config.yaml
arch: "unet"
model: "image super-resolution model"
dataset: "histories of elementary cellular automata, time running down"
train_examples: 147500
image_size: 32
crop_scale_min: 1
horizontal_flip: false
translate: 0.06
task: "super_resolution"
loss: "l1"
scale: 2
norm: "instancenorm"
activation: "silu"
widths: [64, 128, 192]
blocks_per_level: 3
block: "plain"
attention: true
upsampling: "transposed_conv"
init: "orthogonal"
residual_init: "none"
optimizer: "muon"
muon_scale: "match_rms_adamw"
lr: 0.0052
momentum: 0.9
nesterov: false
orthogonalizer: "polar_express"
adamw_lr_other_params: 0.0023
ema_decay: 0.995
steps: 9700
batch_size: 256
epochs: 16.8
lr_schedule: "constant"
warmup_steps: 970
weight_decay: 0.03
adamw_weight_decay_other_params: 0
Rows from block 12, named by matrix and row number. Each number is 128 + 32 x the weight over the matrix's rms, rounded and kept within 0 to 255. All counts start at 0. Numbers have three digits each.
# conv: 3x3 conv (model.decb.0.2.conv.weight, 128x128x3x3), inputs 110-114, a 3x3 kernel for each
conv.2:096107075146085161147124130109144134149169090099126133060105109140117172072087115121137113228150161091136160125124153130177096059134136
conv.3:121185150122120152079163127126155122157043141137147165143204086163133109105082152158085159136139103140073139154126125179175107125107142
conv.4:139145140152096168152117076129120127169106148111136149097156115148082135161116107072112133114099111082150145128145124152174113089170118
conv.5:148153135133166146120128164066085080124104118095150128097216104113123064146113121155113114121155114165091129184112179198160145180107143
conv.6:142084126143144148134151096089064173114104114145067132168132166108126149165138121121139106124121152161092081127170178074091111162177097
conv.7:125190160116166085110099144142229109177100113115148180134090138187140138188105166136045122108126098160155102119045110126069135124173179
conv.8:142095127160177086118087123144139124146141163148198153083130077141111131078098105119141082131163148087095134154162113134175172130058127
conv.9:116126150128173115150129125123106145146141123184102139144059127160200112170161137158132086090087090150147135147077118137172067091070182
conv.10:107072142079101191100108120138186104091109088103154095138128139107149107163080135093166144161161203118180147100111113151135125146140182
conv.11:153152133156104158113125133115141167068135129129101136148105090143073116100041134140172064173037162105099105159095163053155126148124117
conv.12:098148132061160106139085155097120112104116100153138138178142096072119151110114112098098176153150129094168131153123154092212098122121143
conv.13:127174142109133158153116132090167102090114130131155085137157166186077100118169130143154175111123133166073139160153158105092118148155101
conv.14:178110179130215109119107132147141139120084153154196158145153123104110047172071081149124147040100172117145138172100131076149088124147150
conv.15:136125130172171129161112109115126111127129139090100115136115176158121150150053104100095150116095171120176106089157100162088074103116186
conv.16:113242143124116152160140177148088158086132122102108180181130092150180126117067109108169087095149144105144139185149155096150151112131116
conv.17:165180128163157142098124127128137114154214106112128091153097158166128126065132161119126145146116175156105160105207119072129100129139156
conv.18:174090106086158161160046119064185107145098133119125115098152130130115126140068156086179108173115103131170119160107136104225120119079149
conv.19:111113122158151169136153120126182099148090136073176096185100160134092131157123092128141139118053137137071145148147095039134135112116125
conv.20:113132105138084148160139153118091123112094164117211140155119125163167103118183141115148135154144163091143141134114116123163118130131130
conv.21:123213139140147129154221154166128134069138124108122162082137150158135174135166154141109191087156146142122144104138133176100128073107101
conv.22:110168127079153107135116153058183169193132113154102103075160113151101171116132132131158126188087147189092116144142139147149162174115157
conv.23:082156117101156111062112150121076100126159111149087144164133135124141151104113118173136069167115205160170090117086152157187136157134126
conv.24:148184147138159190113089074132107146182152160104129133152206096121195101220081144110142119132111126081118104121139125091000177132138150
conv.25:123096126168109100079154080153105116111090164143151158100156080049130157169115080097157181106178073108167125117177117159133156104137147
conv.26:144109175102094114120138099161109139084161107146136107113117095110126161061133108118121110145118155114173103152163218110205133199162145
conv.27:139143135147154088156172100100159118170105106123137103138125112138170115097133142111120170108183158181105131171111114128113167135172145
conv.28:161130156149076135121125118147160163101135125164105151113188098148106110106163124118142108124124099120172100117144177100144097165146101
conv.29:133162170088145160124132074117198114152212152137129144122137115111081129130096126133071109145100155097118109138150158119175132139135156
conv.30:147100160120045172070102091164121137154138144115133084136139149137130126151133087142161128078129166132164167159143117140147129107025160
conv.31:095113100116109124167081128152092172151119131163142092101080127134083110130139107147155082170081114119118163171122125141072160139080129
conv.32:099154114158101196094142147159128091120141188122131152084226073158165091110123117109099141172135118157196134160204136134152127110139171
conv.33:156086104142217114141159113116155108128185156116134139154130157160115111160113108125095135120123146115097096142125150142135113153140205
conv.34:124133100163163161143109127057132174131086104182145212086096132120096117096068141193114107154101033134131104116135158140100162127099172
conv.35:148116084128121124067130131125146160093149137079104156144076120127111080126091100111165143121171129134137132118136105140086158109165114
conv.36:151186144112057112121145088143179122129119159120117128094108146140173148155027092089126114154118152164082118142129165106196143041062139
conv.37:147138143109204190127121149131142163132061131108115117129101165113153108144127188108166143143103116116153106167071156169150081110144107
conv.38:144133094154101152130085080169146130193164158154138107108172130122169125137118108097135172151205093112145144119123109105134095171108073
conv.39:122123150109055108098055122110143009139153101115115217152134172106106138107103119076145095095174177109135108114140073114113098150125148
conv.40:057096126134102103110111130110139088143230186132233152156127145101181138136054159097098109198128163100143114108143140099118124110168114
conv.41:128149109146112123119108186137156181122160126097078133170114139176113158110118129116163151092083150082150197138111130165140133115096128
conv.42:071146156150126135136113155153127070150184165181118080099106151135181144089226114132095150082113213107118155158118137122076107204199090
conv.43:133151125090170168099087123134112144137141111144116101129145115119105147105113159129138093159113086125118137151068168145110090104098167
conv.44:095136096132126125127098047110131153169139106163164165131129094139087083085147136155145182095122070110129130096134103120101107092070111
conv.45:138111137052124125106183071150146124122124122148115143089101134092161144148123136058139167156078122119165094125154110141126139138115175
conv.46:123158120111072135118077152110090155142160137121117113116133092138134129143096118156141081148221102130185150106156137124116175129125132
conv.47:097128097100124133117110204079125072137173159137115115138116122126227134140171181102074165143233146103121145141121114130133157138115067
conv.48:159161133179124134127125085145125095120097138111119077147142098132207106085096083138114124125205170165172152158087111175094122091131127
conv.49:079147159183129133197163127144149111154160085103170129161140124143151132113161144091100092108117075114137111108147140110120110168163121
conv.50:168148131150139096104143124168140130155139096129117131170123146139205136124090135118092134182146134122090158102078158118119127134099127
conv.51:134093165137103137118154141082147139121067127111142077148094175173241103152119149129129119117053149123147110092109104123106152126124130
conv.52:118161120142071159156131143102084094119138150081095127159159105171124129077101084087121147111183116144135123156124142116130116122078148
conv.53:167150147161048110133162119137155138154180165138213129155112135057142189141217147133101100070099086114096130126150149109129142109079150
conv.54:132147116133163113108143107108093130137168079145135060143124133157170131116103104172093121163219167220104192137139148138115109130185126
conv.55:128155067142041158142078114086101087093116160129141102130124177129170146195054137158135121168160187144113177151120128146083127089096118
conv.56:145137138075167128155109087155172098138133129114176138093118106125123183088105093152163151189148077177100111109076129153162101093102138
conv.57:109142139093164164140144156142149141149152133139161115136162192154189142153114170123110100093180147102157128115106134111130087175154097
conv.58:099140150061103066076125109104106142122090145153178130198118116176114112166078108118145140132145176172147135134141132059127134131141149
conv.59:127106122140197196153174160121099144122135169091103120112155144117153138165116150077126118056096157110114132082160119138098151127162153
conv.60:111129161123086124154118062145097127189138175113154092137084071101102105102111149123089187148158083157190119127110121126092164067134164
conv.61:170108098105097127081075099113117146123201109141144160126107142136095109100117155142182143173137135089149105139136152126119111129210100
conv.62:109184130140136151154152097160143139135157133159086154091104094087106136145143157190097122142112104150093164111108086113111095138145100
conv.63:095174103146142145121190145141151185140120115152164173154151078117154123127148144142137141183059051118158157144128141191106143129122181
conv.64:107147164080080112115085130173166116067153105163219162143129128131012168126113136133098187149129115169121122123156123187124105133158078
conv.65:147089136180075117127129132188118162161175151139047155129115137158151144138154149099104105122146100128166116108112130139131151149126117
conv.66:165104106121122152116114143083067131178179140167159068123147134100178106179173127095080206158099181113118180192088125126240039220139169
conv.67:165140128112093107173144134068146148114136112123132151135094133184159173113138130150113105168191146183108124128135122166142121099136119
conv.68:110098044117100156098067151143060161162206179151171184092088109158029178141117158097185114161161067123073168168133116129055131139160162
conv.69:135111141068121090173142124122120100111176115141112155136124165134097166172108131146068172122192141138144099146151140060095098101129145
conv.70:106136147112111115148095134106102160097131143142152093142176117170109159125190145121148151093097165118143148119094137120065139158127096
conv.71:163159135177162122165200135133119096175101128164104116144166106159148187135075171101128127155095106165128135095108156137103156152174184
conv.72:132117131154144127099120118182126110127128107150132122120124127101148171144064108087092139105106107143150149152144126108113107132159119
conv.73:088181133099068111097081095103101125097132160161115129160125119185158118141118164115155129144125053159175142059127119083131116149071167
conv.74:129210115129219122128136153133129106184137150118108164125136135121145091139135175102161117133058134074083085189076138116209114127131109
conv.75:107205124118146149123117122113157117156106112112135155111067141051196125086140113089135146115111096160149103176140157146100171127136168
conv.76:137095155086059137132140089099095138127124077094113123110120140097117140148105121127084149170164156132151114129171191130131152161146199
conv.77:135066147160161096166126156124117070128130153142157100146146182151115140147148120173224127159101144105130126117146120170109125117139138
conv.78:158144177102055145134168153152143089167166138160125108138129155138141163104146089135069128103120208123121158134114128128166092116100120
conv.79:126061144131153176110092116160150120120120173088085088131144118149107153109123115099094079135157132082198112155120102146134112095118127
conv.80:131146171098152155123071181143167127103192106097087186190105136150169122183080137138125094126137172157103123118167104112188124098179136
conv.81:074117136129170126061024125103114102170204110184152081144137139106126154098115127056119121157119144121183107164097128090088099144161123
conv.82:086189133140166108099140125066113140103096127133152042115153176115137108144090156111112103086150090158082152144114147118145159152195120
conv.83:136125122169191132138140140070114125120147156085144092097159158153088129105141146119121088101114082099094124122090109073124065148105147
conv.84:095099145157177128122070148089154146149209163114145113102135157118153099095160168096075175106125161152093134116112121139143136114139139
conv.85:119120093079132115076126105127094163193134101135157040147163141141138127132131139110141120153128096117144106142154120087103085134167111
conv.86:149091145120089131103092146117150085125145079146099145113110101109158131165102136135133129096089108114111134171158124138106136179153116
conv.87:139146190113152103139132131141155135063146113194120121101108131147061131138128139106105160090152171124112141097169134173128116089146110
conv.88:156174146142148128145152092143137147126146144138135163137058100108107149146117120101173144142036140125114151106129134146141080118098149
conv.89:134096146135114129203144167106170128142144121192115105133153117114048091095162155147059152094147102111100115056126153145155141156180106
conv.90:196115180185135131121144112041095084128127131058149111131077168126087173150102126120121220087221166177174131163173155105204119137158172
conv.91:107082087116113108112082068138127155155098122136185118089098180141143100156080100158147096167182130101147181101169137103097124176119138
conv.92:120156106099117166174150098129180074148151164187165160135067156080182103108114147124171088078135133080100130134140113115116109128154137
conv.93:099182156174172135151116117140133125154107133119172104140187106100178140163168133181121163199078138100135187148137113128172174135160104
conv.94:129131133076156143106148182137119151115178115122181136150099087076113122119169149110153145173084175130113131107156080127152155163117127
conv.95:092140167116180111146059091167139116119136112116148100109145128136152110121106134107103197086104185141156222131156147150095074128107161
conv.96:107092078107176144102158169097095120083161152160124099093147111122188162142158173070123139077102125126097133129147091124166103119171129
conv.97:079076149097045110118120167162089147177175119171091107169146113176121116133156128111158107102127193102183142135057120147061167101090153
conv.98:128089094070134107137099114130146158142073130132154099107131084116184131102116163079209117176161096171074114114110109151127118134134077
conv.99:160189173193049141106000137168094105131129164141186115132080110094036083108158102042144105175193106128071115113120100124037157140203107
conv.100:153143134152123085170129112143143141189130130141128074185159117162078147112174132117155152131142133163083194114112151130119172132181124
conv.101:143168078147108107127122135138111113177101157094137138105132121120110175114129097090132125080188071143149123148087133082157114126186124
conv.102:159111090182121110092118099131107126110185131109160137152129134129121061128153109156134106142103157152105148125120145196195116095136139
conv.103:128122169068109155127142163089113197107149166151104084103152125151103074113097103138155084141111079112100100156107158113111120111123059
conv.104:150113096159073087183172102094109166108050106142172117078087138108133189134114171116178108126104111133125084136132129137164100122095175
conv.105:170095125081096086126136116151143131078153114169181141103097132170139147118078100120160030189178117087121108109111127145165163111144087
conv.106:147137129127115120125108078127149128176150139075116132150097081138125131083122165075148108202147149125097147107143143091066125075110162
conv.107:127166165114071127101089144171131158154160153159094120141118104095155134106086149143134168149093063148108136104088097153146166121122159
conv.108:077140098081120127125122108099138121205133127115096134082148133146146179120127144139084124140170088164157131153165154142033161124166142
conv.109:114140095095106101133110103140207118110199169149101154148131163124099153199110137119112124138121072169127114162105110124104092106138115
conv.110:130118180081066172137154140121152176174130136104124184113085144137109117157028161180133131124148147125166144137135148152138132090055117
conv.111:156110115189180124084129117145068123122149106117133096146130097157109091099064109134161154178137127162106157111090141057145101157156119
conv.112:093204127154183105098121019097138110152057156075186074128127112097109109096149115147065128088151116143113115185159098165153129147230082
conv.113:149142115111113101088101212147161104163135190170153144148154114089084166141109155187159082112137085102130134138122151176126104101156179
conv.114:129179118096027149105050107174135128121148092117172095159127136111114116136152125157116087122190141148149135135182146108072106160119095
conv.115:170132105117108127072162107140131152115197136165167123109080127091144204143160091123114101147165063130095124137135171158182077112133078
conv.116:115171097139098149099133093137140104128107082089064113155114082176032119055174098131133097149070120127094096075136087141104079114133093
conv.117:128138144101080101173125125168194092199139143145142093124153102134130095162121091114092121135139130132111098152131123075160117108129144
conv.118:098144146105090130114082135123170098141118162123131135149116126146066099134112126132096144202150127148175103155154143078086155156134141
conv.119:164104157054127132152057116132140129142136136140151130153076151135144147144070113162107100133134124123157108139109128120091152097103160
conv.120:112081155163182178131168141106096132130142136097130109117124171108155142155106117131093100112123119130172087106104092165193092099147156
conv.121:147149134128095099119149117184092143108136141192063146121159109112085129141190106158149110119144125132132133164090144100116155162135130